Weights of a small sound classifier.
Model: mfcc input, arch transformer, norm layernorm, activation squared_relu, num experts 4, layers 12, width 384.
Training: normuon at rate 0.0039, 19500 steps, batches of 192, held-out accuracy 98%.
Data: trained on melodies that start on their tonic, played by one synthesised instrument, 26041 training examples.
Rows from block 4, named by matrix and row number. Rows with one number belong to one attention dimension. Each number is 128 + 24 x the weight over its row's rms, rounded and kept within 0 to 255. All counts start at 0. Numbers have three digits each. After the name is the row's rms in percent of the matrix's.
# v: attention value (model.blocks.4.attn.v.weight, 384x384), inputs 0-95
# proj: attention output (model.blocks.4.attn.proj.weight, 384x384, transposed), outputs 0-95
v.228 098:097126132098053104154139162094143143174115140111112146118117136106137164135134130080160136135118147122145134113101103145110153120146162091113133158085147087140129142136111160080116108099126151133103132076095120127131121133162124147149118137126155153142156158125114138131092111157156127110
proj.228 098:142120133127161117097088090147119073126130128117150111140103112117159117100118116121109111088138114135105148149123153111120156113191127082126116125121154136127106088154161125099100122138170083123144161109114128113113108126088160094159134146105084122111121134109191143152121105145102165117
v.229 091:132125150087142068107143102061105099150145160132125102136149108152101158133111131117176128127147114155107127143097124100109119168128156126128127117128141089127149125157142095078110123129169160140076075134132123086109155120131159097169155143112144113153100153156114087118115125149126117144
proj.229 091:118118169137148115147089128147166106083103137151131141178139091104110150169142115172116102128125125142176118120139143154112115165167124119134141080157113126116066144149126108120084137136126117142136118158174093181121094078117156105122153101106144114103176119118110122120086127153113120105
v.230 093:134124100149126141129112099098122112093161130151158089150133121096105106126112107128148113096110132130132115147144137091127153136103070124136156146135114094143171094135110153106143158117120136134134099095154156140071127166144133132122113166132167113161154194154120104131141117131126121169
proj.230 097:099108081101135127094117138137132188138173124103143136115107182157114137137168120156079153139094170102122093134133137161107142099130109124157106090142128146139110102104139157121138130102127109133141103137094146123119137136128070145115072138115121128159146096127102134094119139127110171128
v.231 096:148094170107153173140144116063145140120117127135147122105080169122164124122154103142112110150090118108141134132105133097125140125167116102131099136088091128089154149111100131146106110101160105106134164090099144130118113115140135200132134148140109109155115116145150116080133117119125130137
proj.231 093:095144128144135154132139129159150112136135123086116187102167181164135109109127136119121115109130096110123139135149127124117110121134150110190180100127146114112118122114114184105153141122140129108104085142165110128073109104126174114125142099122179119121112112105127139139131186118140138131
v.232 104:123089153097178142147138167142125122135172133101119098111156105098087131074098088111176130122145114116089090157147117140103116110145143122141129133159163135108108143078166105131155170139138133105168133149136151085142143075132129125136123146133115105120119141135073110094132147137129150125
proj.232 102:096105132178151121159126141096151143155116156130078117093107089120164124134139154161089135136133084166144115152124180119123130175124135092089131132133146087113115130141101122114116080127145144083067123107150128165116186139119168127116128122093135161170163086118076110115127127086107144137
v.233 090:141137109092140147089131120147107076148104125148091126106106129116160097123155123098141171100074126094134137152138147119126130133145142127123161136149119153130121103164132087085155130136128169106128157115181131110117176133135087137133156157113158125130139095173177095158120150145114107138
proj.233 097:121108149125157104155121086165127148186111113117156154115116118162120170141164110109127165127073197151151170144101088111093112108097132143116085106110155104087097120148128126121159120119147120193136143114108135149147111113152082179134084132118111120146127080133105105149125135095123106159
v.234 094:147093112119156133128134098095131130166075120131128118126166123161166138102113145175158125139106143100141128133137099148160136171122142127133105123132102179167096123156108118132172143103099113130127186140109102143153153126145114071145146135090192153128125100106103125149162127120094109095
proj.234 099:165123185100178118089130139146151144107152137143157162148147091176146141094124113111143110128110104128163142118090163138148153155114153089103153154134091184117140149156100137105173145148149146132125119096128114124102162164142158151125170135091131109086113161150142177123119127166062125169
v.235 098:168134160123127147105160147134154137118126123133163125147116125140097101147108168134166120170111101104123138097136113160056116094144115144125136135141125158082124166101160149112103159145129103147112078123109113103125125088078101132125145088109104113112174115130106154121146142143161126102
proj.235 099:130121105148129142173100139137134138127107142192146153138098142091157100103138147181096128125093125135131119160102084133111155119086132161112164120102140159130146167129125134144140112073080108121125110143147121116142166128152111170150143129095180096182084119111132127128125136126132138146
v.236 091:157120147103138151166192105117124155150135124141130147133126094113081091128159123107078112135148133215126130148120140157119107116159109122121121106150105125147139125115125110128105123129082132123147152194149159136118139093117147126117120161125136123131165110147131140162135128117119111116
proj.236 097:138117128113158146191172120117123134105170130131104121129111113169157133134135121084129162133090159098104122165081142142116120072120126128125109154134122126131111157150179129140116143124135138092142095166151102122110161152102135131120126123186164186130122071120102080140140138105116125150
v.237 101:130144131115082118128148127118146152148122091104129162106073154139082091131123136148153112145099116125083139155153091113142120167147094122154079108147150102119144090176161105119113130083134156143112113134128138116112128113108150123110130144161133111166088135113122120116111125111111109100
proj.237 099:140143117125142124123134118115114108096088129118098141162134096132126176115135160106063120165172181149187126146111114131135131177146119146207123107138125123107128096105117154146105169179122152066184106132115129147109107147144090160152132122109153089167160157173123132116136139167132143134
v.238 103:078118122133080141114105118127104155112117110128129114135118128139083086119147136144122113122088114095146127140188086085123126113208135115116154167126142149093134110166147118111151113147116114154141086116109137153150102154107119097141128129139181098149139157111134130097129139119153114154
proj.238 097:131134101145091073078120102087092174125127117135098158154126198153133107160112128096119122152152113101166134138140134141152129116089101139149141133118101140114100112102146109135114121143141126112137094133127129149093112143113130151138165132128116077133118153116101109118145122042143160134
v.239 107:105096120115079141148127160138157119117139123140089147126115133101131149159149159106134149113131150146164156172098118118134155125100156147135114096071155147105122114197105155109132100154163095136120103090164096125162122146132131156133135125116135149148136167134164086138131119152133117159
proj.239 107:138103122108151147126126122119143085145131168134096105186129157172102110075148113126124097112137094125091117087196113149086132135148117143138111105140152121103147168144126106135112135140108042132100154131107138129124111120124158117127109145135109172123090109128151154117124131126112124160
v.240 098:153089152141133143126104154121168135149144133129104154128112138099124139104133109135119149148146124097106086122154153178116164095061072123173147096067149098143139124158181124098159111105117134104151115129093104075145105110121100147131144125094123162141139161159117113148122093142092108110
proj.240 101:122150128118159127145123111122167153170127164163134162120104160129153113118157154117096124147108160148079118121210129133148109118163151158139155133134125148102108102144147141140131149123103101098139167102098101162132146173141152144165082145167105137123150104117106183131118173169129119077
v.241 094:148171115097182154154121136108146084114095169130139126152103113128112125081100164151091134108102146127159076092140136124137172142150102157109171159153120148142138115098130153115116124142140116127141112154125134156126152137134160166124141164139142094123076126134136138095132101128154119144
proj.241 097:091113128129126121110115101141093151159110060163104152121118180123134089151120149108107114130117063138128129149111112116112144101130062122142096117093117105121125130120116129136148118138160195123097091158128131133136120129085107140141158148154128102152153106156142143160104106090134133099
v.242 094:144141150153114157142103188101156137145134122162144162152072113159121099132157134150159124127155148151094074115091093110108170072111113127134164119137128104138113122122129108145116117096113115129106106102121149129106127109116101133101092119142102131110131166133140142150128109086128113165
proj.242 093:066157155116159121126160126120119145113058129110138138138127152080154136102088162103076095132104162140080127147135161143123121144156114153192095161117136113128149151097149129092153094134135165141152110101130136106149120112157146128122121117131135121152118084137093108147174100138096111130
v.243 098:173126161152102157099098116116106126118131121082085140143165133133134128104142154114132144123103116142167101137198157130151176112144124118163080119098138108112157172118122134142116136152126142124153132092178134092225140107102140130118117124150113134127094141138139131148111128126191162080
proj.243 099:132133105101117128119151111092138165171160124147110108102107135123157124085125152169133068149124112128126128088105123130098150136123117144121177128117106183096124129106109121134156123125114115110082105112177105117089121167140158154148145141179117123095164152161124173130096106134122119110
v.244 096:133158163096145146111137136117129083119156155107190073125138125131124121124154136142138082148151129109161134140155130133132141135151182108098138157170104120135110146151121116121108142129119083136102137135125113160093103092075106098089127139128095151112130134118077112128152100184096131156
proj.244 102:153127108163107080170161069122101157101089127118129153130152130103131117141120137118137110172124119131151097141144140140106146104188126123142105108130123123156107185121162146118163117116157177151193124128164131148145124100195144126113141142097107130138115138114122144121133121115148114112
v.245 091:106168085067140152117145126101129135133109147141102158130152168106123102135127123102148123110124164137141108128129114140121101127087079124111161132137125099137103081145119190099068119150157127107156117142091098185140152131122104116129123146149103145116163160099134135092120115125119116128
proj.245 094:155177140114120107087104167132141167122145122123140113152141110128113117111137135128121128133156135108140107135155114122081149130184083126098104130118153153160115116134135114116140159170150178130125131094154129075125140090102126134144102149131125131147121109097121154143118094120120140106
v.246 096:143128133112107128138136161138152128148100139113093161131178122115193146142077120124129092196106113183166137135132158165119148117165135117112134084122194155136126080137124105146132138165190098138142137119124102159127119125127124128126191128110174123107121137100090130177153097120151069100
proj.246 095:125103140125089129118174128151129146124098078115140127107181081123093122086181151134106076112184168117133113136121109135104134184109153096106116151132089138158123113125135136119096141154084106114124133141180128101112139148152131151110136091078090094111145113105102102096142096138133121126
v.247 102:125138116116116137115159151125142129122125114151152141116112189139130092195106130140184136143136102113117120140118105112118095149114163084125184081101145109126120129123130094169153122109113098151110117140136125127122076132140111090121126133120122159119112109157126163145117124120131156104
proj.247 106:139142148143130151131088130105125150121176115142136148106150047145157151081095136120153161114107133121104118148109132106105132069111123177141126165080108143114139094147152144096138102123156125159158139162143132112170139112150091098121119108109113084132099131127125144124144104188110114138
v.248 097:136126141132133103109125088134121140170106099143135133114114130116181134118120141123153116151150161112136105145112094185119136148153139109176084120119119095070160142110127136136129116110158137119091084160134122104127129159146123159150146158143073130118140132127105153109119132147093115104
proj.248 098:124126068116166135070140128133149116100113137105095094132102138111120142137105124134095150181167173121109142147078137129110156154145092134125134168117159128135132135101152172115129131107139159133118112154142125134122120086113137141157145108119118122139121109108134109122150109144171128108
v.249 092:112136166112097127127119082128067131108108195123160141162094105069130098130126149084144144131137123146094095150199105142096128111122127112149138088163142125136134136114170127089121090123110131157129139153155119122146143109168171134152113153135108133118122131115121103123121147114115136148
proj.249 096:109145135122122112134136158174113133135127143110098133160130160133136132143128094106125149132119173107153098134110152135111141123128141141124095129135115121144139126126119108136117167126167158174139158096164140154145073103115112131136127127116123138137104105127082144111150135089149119115
v.250 089:152154126120125140151161149100138151138136184135095147157141116125140176109167119176171121101106167105119113074115151141136176146141105165120173145116113116100112166134149154117113129111124107136163125145112104131091121139101101127085105158123138161151120153152135114080147101121137134115
proj.250 095:082122129110131120146098077162112115114154125157160136147107158165160097069109100146149109139146068144138156108171114137109138095132146112111115130121117099154149095171169106187168103134146134174104103122168158126133158111081153132154125144128146130124122113089143150158118139167136150125
v.251 089:142141158072111130137113121131132118143107078115135150156137125072098136081127157168157159077100148114126159152158129143087154099132114123118192088137163071095105106119156128163100107121136126138146145099114118112136141144129119146145104162154118113131099163097129085114145105174104079131
proj.251 095:135155108151134114144112155164109168095113149096153080175112149133205090085121084103134123162145175141116137123163127131093162147129116142121109077110078104141117148150108097123168128126147107146099127111186132117126114111129153094141137166102117157127171086133121092119134160148148145124
v.252 101:178142131165103101128124082098100161121146129152090115140088143143115165107184153149102071097106132099152135113126158133187128114091113121124119120156133118089127146101129115146131156136117152112149127139156136114115091130165103169130115140127151120106116082114102144085123154171160157099
proj.252 095:127131082105143138149116118160103122158138099174097115104152136171131133099112147140174170116145137122120120114139159161113108130144126125092122158100095126122146161115142160134089137092141183123135150136164131142124129113112114156145166087111131114126118111113117131115123141132173118129
v.253 095:123094081118096088142136105136138107188129096139088150137117119103183151153121130141097105125113121163112136119173135141116151112131140126134130140098156148157157102099128109117124170157161118153132125137118122141173119145139132168172118132148151146104121090156101144119149122119133074150
proj.253 092:124145145126083129106131150152137170157175055158096133142127137137087157135125101156137117073193117121117084148068146133122128127148123093084126126142149123090109111130110133118153121151133087146096093178129126121111087100135128139164132117177108143128115114124113142102120137149133093112
v.254 103:140164140128095108143150118146111150127109119086128115122088119113142141126069116129140149118108128116121131142146137144123129146103154099133098130095110142101114134094135137101126140090151128122154131066152135102135092134104121160096109091124094150100102123161169092137090142113184121162
proj.254 102:130117127136123138160151144163122126147148111141118101137134108121122142043138144161129132114183122091126113112163134124116124109122118165106129139143131115129116082101114145103143146154126177172111122148124119170129123140169089184111150104118145141123141152106138119122086108158146140128
v.255 095:105101117138126128113145120146130136147134143085108139130125143141160142133150139107098152136128152108140114107114135137103095127150149122128135109140115125102181110134156120141133137122118128128167168161076095148119130145131156127141187102138135132096147096104130138122089153129103153146
proj.255 102:081168118088153165130128145153139117156134155121144147128139110133104143153138115117178191149132085127104120140071194131086156092115127132140095194124129147148141112133126143079131181116109127133158088120104112145143121101126098140132144105143116094111144138138111077153121096112117106143
v.256 100:127125117116111111135122117136113148131167178095109145146135125100139133096129127139147137115066118124119110121152136165111110113147102117156143156144129122160118143131104123179166128130133083078134093125180163136163125114141156135136125134093148137134151124133137122134089166084113108139
proj.256 100:157153093114114128110153145096117175143145145151125100114138127110148124112153090130139127094092166085127115136089116117126110127118173158117147138145139132128111099128092114142122166138096112116158154124134148117133154138135105166147111121095141146096135141125130189110140139144135137162
v.257 103:112086114140126121144135121099140128129103116123191120156155142133089118112125132141127122150126197104135115111102139124138113155136164146158189142140126149103101087178115134104162129141086111121078132121104144102111147165121073156192081114141146118155092124131131153095141150107116131137
proj.257 107:134145132121104129130124122138163094126146164119157142138101089139145108110157105136115136106123137123075137165105168115165117130113092147140119147145129141109119115143152100171166125173195120161141129119144108136152089132140089133144154139131124089133122090149167141128151131145154112145
v.258 107:135108121145172095144159089099106111102148157096123098121107127097148093138153158119153098187128145148126171126173082105100132127145141175164131134140062121151133095124129128137130126145158128125117103110107094110177143100145148105158130150142131108089112156167111102122121116125130134154
proj.258 111:148108165102098138146084209153153135158078147138147098161118140104108114136145123116161113126174114128103102112148113140122109151172128145138144145111153126137143140148101140123126114166113090122095138113118135118196142118109134070139139128105099135128182146129123162132136173073104179119
v.259 096:115142116110118129119122120112100134147134156113135115099116182177116165149134107101146133124185121124151080147138161116158099109125104099100151140107122142134135186094132084146170136138113172090105089153153088115122139120172160152079099111152107114156131109156120136104131139130133141058
proj.259 094:121148123157147086107101126105136122137142116110078123086157112110152101112091088138111129130189136100143134144141143161107102142152161074127070096128139101137140134182076122136111174123119121122136125121109112110073139141162114124118090117115165072104117146131100130096126145151153133112
v.260 102:115165115143140153113144106125155115115115099063165134131098166138150128137150099143133134132101140112164085177148129119090150098108127129126166090137163113111090120106094186111103135126114125135117117142121144129111143102103148091139076106114125145097122104136100107131154109130133107145
proj.260 105:148121097134158147123165119119130149132140158099147157129136144183159133127108132129147144110121128122142135131140143146070117108122132122124140130147174074102130096141098112108132134115175189144097133121131109172173149129138122111118129145170122137152100122148131129127125109138132115136
v.261 102:193156123168106115129125081127139157112107113140169136164095135146113112148128145144178110116147118145120120138092109134150129116125126123120099136176130116156063142140114116115127127144076117107132120117150089135156162160071131110097154129150170162121112144104115143094137102141104128133
proj.261 099:122127141107129122179105127144120121178103121144120141141158099085116094111153116132110143103146168073131142117139121122132090142113180128176178145117133163110146132103120163116147096144160151140122106118098110116143096130096126146110095128126114102127151144126154129132105087108156136136
v.262 092:100097097124148112146093117134166111153181137127080130097099134137109100110077121089104109153135138130159110107148132081093131149082125051136114092137119133141109115113156108110161138127124166113180143131129136090123157143129126143122145117111116106133162128174127134119132117137078153149
proj.262 096:095136142129140130123138121125139118149100135148145156070104142173204142160133087136116142119102130103161103121121089111124146113140160166133128141136134089127109067132156099126130103138092147143130139111172136142120108147124133110136135153132125103178137102102182134140127125117093151102
v.263 107:104134125136096102137109179109127151123111097141129134115181143143125106143142093129085118149091138128106157110140156128098075113120094158128115124124160108119119119093171104113119059126153155126101138149109146133082117150131133178158111140077096115147155101126144097190151147162125138193
proj.263 102:137161160136119117139131128116169092151108165139121172116143177174140119121098122096097130127137187128137158146169112146120107116087138135112136119107120089122132152120139125144106110062127155117106133127143124177162102132119143163113119131115162108120130122169133130128168163116125121094
v.264 099:129133134103083158097088153162114130141084150139153114117165141103093132121094112102149132138102133160134159099080121150176147171144134097101136095154149145133133088158112121123137089160131147137120113128130158122106097113132102122137149132130129111115141135167156127127096166157113147130
proj.264 100:123145122130118135123108081122129152078207159131170127149136083175108134183123153105128127085152133119135157176091100127148169152151104169149106149138084121119124135153160103106133150132106070125109100128111147106142120097149118116097129100150144123112080101112086140159111156135098188117
v.265 101:149136132183146126141154094118151121120144151122103095080138136110099128135134119208136152118172146112152144123098153140116143162120097169171119143094147100117114166105136163118135149127120127110147136134105144083151098094095134154111091153138140077088141114100153118129067098171135126090
proj.265 101:126120136125148104130131175124129144146097116103161142118123141115147127131126109152131186116130136140114178142104114140117129093142093131146164119131126116100127091116188169121141125141095130101159160117111147119125144171139129117126097115081143114133131141135112098170175127082156109126
v.266 105:140101116116103119134170099142120137127166161142120117135135095128102139119138087147078133166153135116100109187177134178101119134154092098117090130176145121172098167104104122115092123132141140147179121113153123109117115127148107106124174113103138111153120131165152105137131085117103122165
proj.266 103:104113131182144116143101153124118111108134199164116108142110166142149094106142153123141099170173117142149129173125102144152101130148147146121137125097071146149162138125159156117116138171107175180157102116152133132146153127071172109111100110132148133124129168133121159151090166114140116132
v.267 105:079118119149119106132143161122136122078115144075157124130118124157120143136149111139135089128160144115135137101126117176132101143138123128141125158180087137120126135113124154116088172128108166025087113099129185148098108125117134113118161133143103150105109125097144186131074172089143139128
proj.267 109:119138110108152157102123101131100104113132122104162141143106097053068118185114102091163185155148154127158134104144140115124155079107119145145139126103107100167119131130116129096138135174122067084131095141171135152093139131138117168101116106134146166112115094106143141113130101125163143133
v.268 091:134115135113138138111151118120136119179087137155154162079072160115111116142141139181143131134079109186143129083137122164130156152134075126111124133142156099147133148122153102118130153147116119130131168089107123175104140120109138137108165124074125165097119097176073136116147115146143109114
proj.268 092:123122113101146092111096112162143144098122162144106129145129111159116155151144156155099136138132123118149084132114142143120119117163074147141130097158160108139134116137114165100142103114095132137144105087128138119165097122140135086100108140128111125171113124146136098167150150129116109104
v.269 106:151157106143126101156201133142140160137139089108150138130153149128127144152128129117107077092084156097096153119116126140145134127126138117108115118121140097160131170170124094155154123145127150100136153147118114114108109157165117122136144124126132134134083115167139165149112099121139154160
proj.269 106:139121114095134124100145133138149113105157156112135132113138093135155113090128142137167124098163143109124129153136134104145149103133111134115150140157151129125116122103150114122146128082116154121123066142172123159119138137127107118139113101133117095096095112142108086105153141153122124100
v.270 106:149160125124112134164119153136143172153090117068114134113114137126122137153139108161136101094179105132118179167161107123085117120154094164148102147104083122179113139120129111139079133147138151122114133158149135125134074144130143137150128122171136099123142115177185162172113122117140153119
proj.270 101:113151182137088138125120147119150136134192116119137147122119140163139123140156111110120163167111163127072132105134145147140115134114085109136105107142133122147097146061128133144133153118081143121134115131094136092085189130126133191138137099109156132132089129135163128106173105120128152146
v.271 108:131141114084129180115091151104118104143188122110178140145144137144151136124113080138110145113177116110098132103115072160124146108199085108149135145126076098170135141129114139137139118115133132121121102139146153123075131176125128107137105156125130166128164143127102151147113147142149128139
proj.271 103:109107142134111116145148132094116077128095131100100137106107149152120116166139100166098159114149112118129110119165112173155151112117120137130143156104128101140117130134146093112102119099134124117109130123136136127099091104121121141102126138153085134097090167114146148118115164149120161166
v.272 112:138165089104126074138147097126144111128140095114129132158081089122093133088131121105134095126115156161143137115149127091121165134141085160172091132168143117159126146146104149200124112112112115110144119130153116115132103164061082145130164111153155122145114111118135181086105119101140147119
proj.272 109:107134128123104132159138147135144126135090137157142167127160137136141115172107100114154113117122154158151113114117123095124142107138135152144137137112140088155165125089121127144133083123124086133120116147163109166154184122142131127127173124140164156124101112151118196126122148146113121114
v.273 103:113137110123123121151187089181144098139101116134063131089133124136098178115167125116133119131112155165177115122149117113176114122124166148129130161140088168102141149140144073120125135120139133124111115138131169111117106115118105121121145167142088065121126156129141120138153099117143153098
proj.273 098:194170172130102161131131173105117123100172101101096153115116140140169124100175125131161087164124117113146100123134127143156146076130110121115119084138119137130150148127127090167150106169109129112148136151104149107117138146217126106145115104137135158074126094133136149102076110103162141172
v.274 097:110147097134103169103139158111107106129169142103153117141112104086158133146098102134105141139123123112125130169094163146167132130130120121129156108082151141147128099142147134120144135142090113079143111082099114092108168112139094155159161132123129130138111133154123112115099069117115116118
proj.274 098:109157078073098148127105084171118123135128104115119120139122159162084144118099125126172119111108107149085117163113117125136103105133092117092116135123162134143138148151168108115166116170117133138109142103072117187148095115095132145107092159122112128121180180120138084113121088107132114127
v.275 100:158095126112111141161115167098147127128150113146130097140150149082089124165140120154081156123158124118140149096135137134129121119137128133089148116142117144088121113097109077099143131108115158123125122133142128114113095121108131163101127147139137134138124108160103138077113134106166145110
proj.275 102:126114101135138106141167130154141100141159177114160127144118114135155115132097142120136154141135092158070142139127134113131135115142141173135091115135162067130146127151150136140137107152149088071153122122104170125122119125159145111104130115110139093160071147128165147135083064166135170142
v.276 098:092108128139128123108098141122160121107128119156105162136135097101080144147156146147139119110142116167147085122105137148102127130102114110116112132158122111090100144133169091108150135140119126121128141112152115155109130111156117176093106130100119109136111137122119133105157099132123123098
proj.276 099:122127147150102114131107145106119135155084089110098132126168109143149125098153096103127123097105136123142131151066107145166148106137115140116153094103105131112157115167072124146108108136132165076110121134134153156132141141118125074110136162153181143112129110121137113129119132182126101099
v.277 103:142140133133139092135121144113142143141156136112134188161109122178120135150152105100139140102096135088148125114096105125102120169143173138137136083149140110124142138130098119116120134104127103150072161135111131110138098108125093079151127086143106154112117135115098125084094121131185121075
proj.277 104:124127112151122141150125093140119114140114093097154120114125105100138134164122116134156173070094147138098145111159134155133127138117157097133142122136126134102142156109145142096147131208092104126157132122060111130136126110132102128129144146119132079136125129108161117120145080120118095136
v.278 095:119105145147138131087102114115095115175063116177106131104133100122081148132135117104132119147108110156128145145130088115068114169128109136151122130129170145146136108124099155111089116113106161104095092050104146154123131119096187147069155102156131128144146159111123130163097105154105161134
proj.278 095:114140112168146101092154123164135171110108151191130087133064131129125130125126115137159174146151140111144113133104154145170134152171121178156128105149130103156129115146085121129136175157111137136108137118184121087122151113122121142105174132160141077135131134099075129108132181116117139115
v.279 099:102138129133125112121138137132149163096106117130101151131162164094128104166116144107126087178127175181163132156087124165142158139133103127170137116145098177119092084093132131098096075121108118088119132109106114164111136145131133163125112153149136097145114136158075142097157148116127123120
proj.279 097:144123145120085146171072162174138105168114117135105108170145139141155132145127127122160122146099110137132157098142124144168133098086105135126116153146134113104129166145069123101165129124141110111094098126127123161135151129125118069112147105078114140092162171133100084144136201098108108124
v.280 103:134075111145130118112133096081090080156116108134139156119100145153141144155160150168103127121147162177105125123128162154119092129127137131104153111154134108167143118086141136133114111140118084086162131163158116118140138134093162155099157118126162147109138137106132125094099138188109131081
proj.280 104:173140138117090092140134161141173175101072142143091088151117130131116100130176151125144129132119077156159164102145149079116087123133120159096115140133123136129118084125115073140112131128125086145120133125109136178129160133102135120134101140093145143115127149134093128144127172083136146151
v.281 115:111127111085159134158159112153126132133124125112093113095128134122127101130152122080113100174095092130149106171134168111114157150105108156122097159169124121204161126189136169111114111129148121165128159095102104146123112103103120088106153138086157154098103128086078160144101128135133146133
proj.281 107:108141082090174155111137099123172131088128127067099142124154116100123132101115104158191102154087137101105117111096114140129132135129089113096169105129147146133153139125061097107143195177096122155107142118142133116145161093120104089149134110136061155125134124118152103138134131197130138095
v.282 103:137147137181096151147146157139147117116133129151143175107152122140144106098135120144126103134134096108109140127121122135148127123150146145126131117126126119074098114095098138102130129100157125109126157128134140180089154113123167051111087154119157112124092084127139166158088162110118129142
proj.282 106:119144149157081121157106130127120132144112160134109111133104079146140124134162162106069156060116124105129125122121096139100104130090117113124087112110121094155098085160192150132122149149108107144099106117109107134116064111124084135116111149185068117111117164121163097124117103115095155108
v.283 096:130125114089116171132127155110136113157111146104120103098106132077110139088150131135127182071131129116175140106118123157140096147123102155151149147150135126128145104123138130121157099118122115095098122115149143132120108094127144191067134153127162105116123124143164124136090145120142178107
proj.283 094:150102116202125109059132074090114134128106128113132140117120097100115111116142098115120127134134158117127135147080092147125129128122163112119162119145088138114131123157113136151090094087102109154191208132108136121110126106137119149131115119117082133171080094119167134115104083146155103108
v.284 103:124100123102132103104165113138130125107109123136099092135149137131124146133153140151057106157124102142136181153156093119122162130116141089119121128124140107131120099143130175083103143097181143162122126166133163139122148125093161093123123097129146125109151078113129064107135113136113111110
proj.284 101:129175151133108088123104131111100148138134179100120098164118108177091098155125162136111125109089172132094145148152147126138093124162085147115130097143147142122122104118184173097135159159112141143141119103147120122147127092117178146145126123176116163131142127119123121130127143149074187113
v.285 102:091145145102149128151117150146106151121123186109104138101174118136092130100130148143148145152156117140143183156134126135104118111133110126140138121134165129116140088104144114101117128143147152099103123113134165126096075152153111131117126142138127099138124128116134137131129136128146164113
proj.285 098:131125122124133110115162161123109133132146143085128102162109154110144127124096155100145100166112161173151120145164101144124145128095119123108160074096091099139158134212099105147127103142101079108106143154139146168160142118155131129084105119153114143121091123111074129129107146105143085137
v.286 102:126123090080131119155171176143111102177139119127148135128119114125134140115102113136163151095066140084107171141150119136130102102143091115109132124135116099143157151163152145127121153132173128136100123148153094120109147175116082122123104106118118157132136107146152135120108161135171119162
proj.286 104:159134170107144115068083185127136138147125145137136143074150111120147125080165132163123142121115125139146135141150133106139111138154138155121107124134131120128129093094109105118135072161141122135090121176135121087060108114165095138090084162127113106059149088119121148128124159150147081131
v.287 096:100123132099135159132063098121144129123139138121115178150134159142149106136120079115142164089093130107075129133086110148155142164176142136127148165136110123124170128125107125170113119162122147112125123182092104107174083133114119195130127103140146116132125095139133106093170125151181142112
proj.287 104:135118143189120170147132149145104115122143095170135159088114120112125116128109141131098088067136097121100122099146097138169141138142110190133092153119141138107137193096137086177132130124107147101136148086175118149097180120128138165159154122084153144117098125139135153150130132152130161098
v.288 101:153128084129102129163158129135131147124110154121124152097139117179123122111108144128082091141106114153107089141134092141076133108120134158120090095107084133125126120125093148092158125123148127159093130151144149135115154120129067130166101117137162131129117128125161135117110124148142115153
proj.288 103:095114186099133163131148104132120141126139147123123129167149145137121128136132142120142129126118135112154128125123136134115124134138133125181125117148084139148116152116137096165127152125122124142124131111134135124145126125106200073132187145169141138136094151126158092108150166150146151138
v.289 104:117127134123137130113107138128120111152126125096122137138141119077150130144160109113155134141096105149141109118137133106102125147170111101146156143159158190113099142117086136145109154096116124122130108114143130096071116114101137152155097112116141153091139119147158162113120125136065186114
proj.289 104:118144120083097107093104115130143146143136153098111113109117088165122104140135088130077128098160098117101108109129151098138102082114162119131097148152077153107119138164154144132102124152163152151107127120179133098123142121091094182090125115118097137124072142123082096114123091133091147098
v.290 100:142150094133131128132121145125103153092101141132144118139140156120138156108142124123129132136144127106144121141156159169143102154102104164151117121099074134156145122136119131110131134144106109152116144103136108110139136122112135116138108120112076118155149157100100152151117108166124111126
proj.290 103:093130149132099104134139170090132097147119145124127138132092114113109154123104113127132132110100092161144120110156159145146090176144116105116125106094137151121102108076115153177118127114167081156159104154132110133052130112086109136166100134115156101168142131152107103130145130108119155136
v.291 097:082140171123118132093123134136160140111160126092107121133122111137119169127091137122073124121088092135161103106138183132114117103134112120116130150179108129129150086120114130133156114103139188113114105131123112129102110084097111119111154134137111111107109129184104134164155090102153135084
proj.291 101:155165138117126163149131092121129126126099137129146113115125133106142108154133106123149134112116142141075122129182118091146148087134122108114129135123176153134143145135107110155144139151111125109147151134124129141157155108140109176135134098178153153132122097160106142134147128173140147127
v.292 102:130108123119141152104190029093124137093124143119129095105122125113122142123114113161151123098135109126129107137124148118134091109146102131109126151152162111136095150125066167150133094117153124110132124103124107102126162103143152143131172142105144125133141166113132134125130115132141122102
proj.292 098:105122103153132120156105093124105141111132131124130138073150134151167141136127104111106175111178120106098077144126150179135117085114115126132108138152145123170135167123116118124126116109068142150179104133130122111125152133136109134114118170130118101155113147102138120131143100132123131095
v.293 106:126119135094154104127119098111137170101115095157105142129089117103108128160172138112138117130071130129124113129112155185130119125119163061106126126158103170150159132125166145190183131121127163116136108137145106118147157093089134118119167090125103139170129164092154139115173064121124132105
proj.293 106:123121134157138107151118127126143098161101120149100125111140125144094152170117130086170145159144147131140138123182137140135152138094158173203096152147184166146100157154194169111120123139115126149096139180138149144118183120100118116134092115151131123147146110170128121133119153109148146103
v.294 103:147119131152118140077087129150111114115121140075107092089120135135156130157147129109119119115166092124112107138134127093134127152147158157134123143157158135104106134129115091138126125124139106089121157136136129132099114101155114154132163081120127119101149117162122144152090116114085101086
proj.294 102:146145111113107125122105151143128138147120139106127130117125078053170133176096128119165106112096138131100089097070118125139133113135122096043159146144152121150136141120109165129141185131162100124174144118103116098146139130155162129092111112151113148078129127140153118113156108171141139109
v.295 098:108149079139128111133108097140122133103167133131125157139105162118125156125140149135131124148105120117144135152159148097140172121104091150088092129134174122124125109093140135127086096111070143125095129166128118150130100107096130120150168088135130070093124161191102129134140166108126146098
proj.295 100:122108147118125120104111167117144120181140088138101148145145103129136108161132121156166128158138141125100126149139121120085123163095140119115114120125138112139095133133096090139143088144164101131151142077089133138094127139139131098134134130083075138095146122143115109125126098162178108137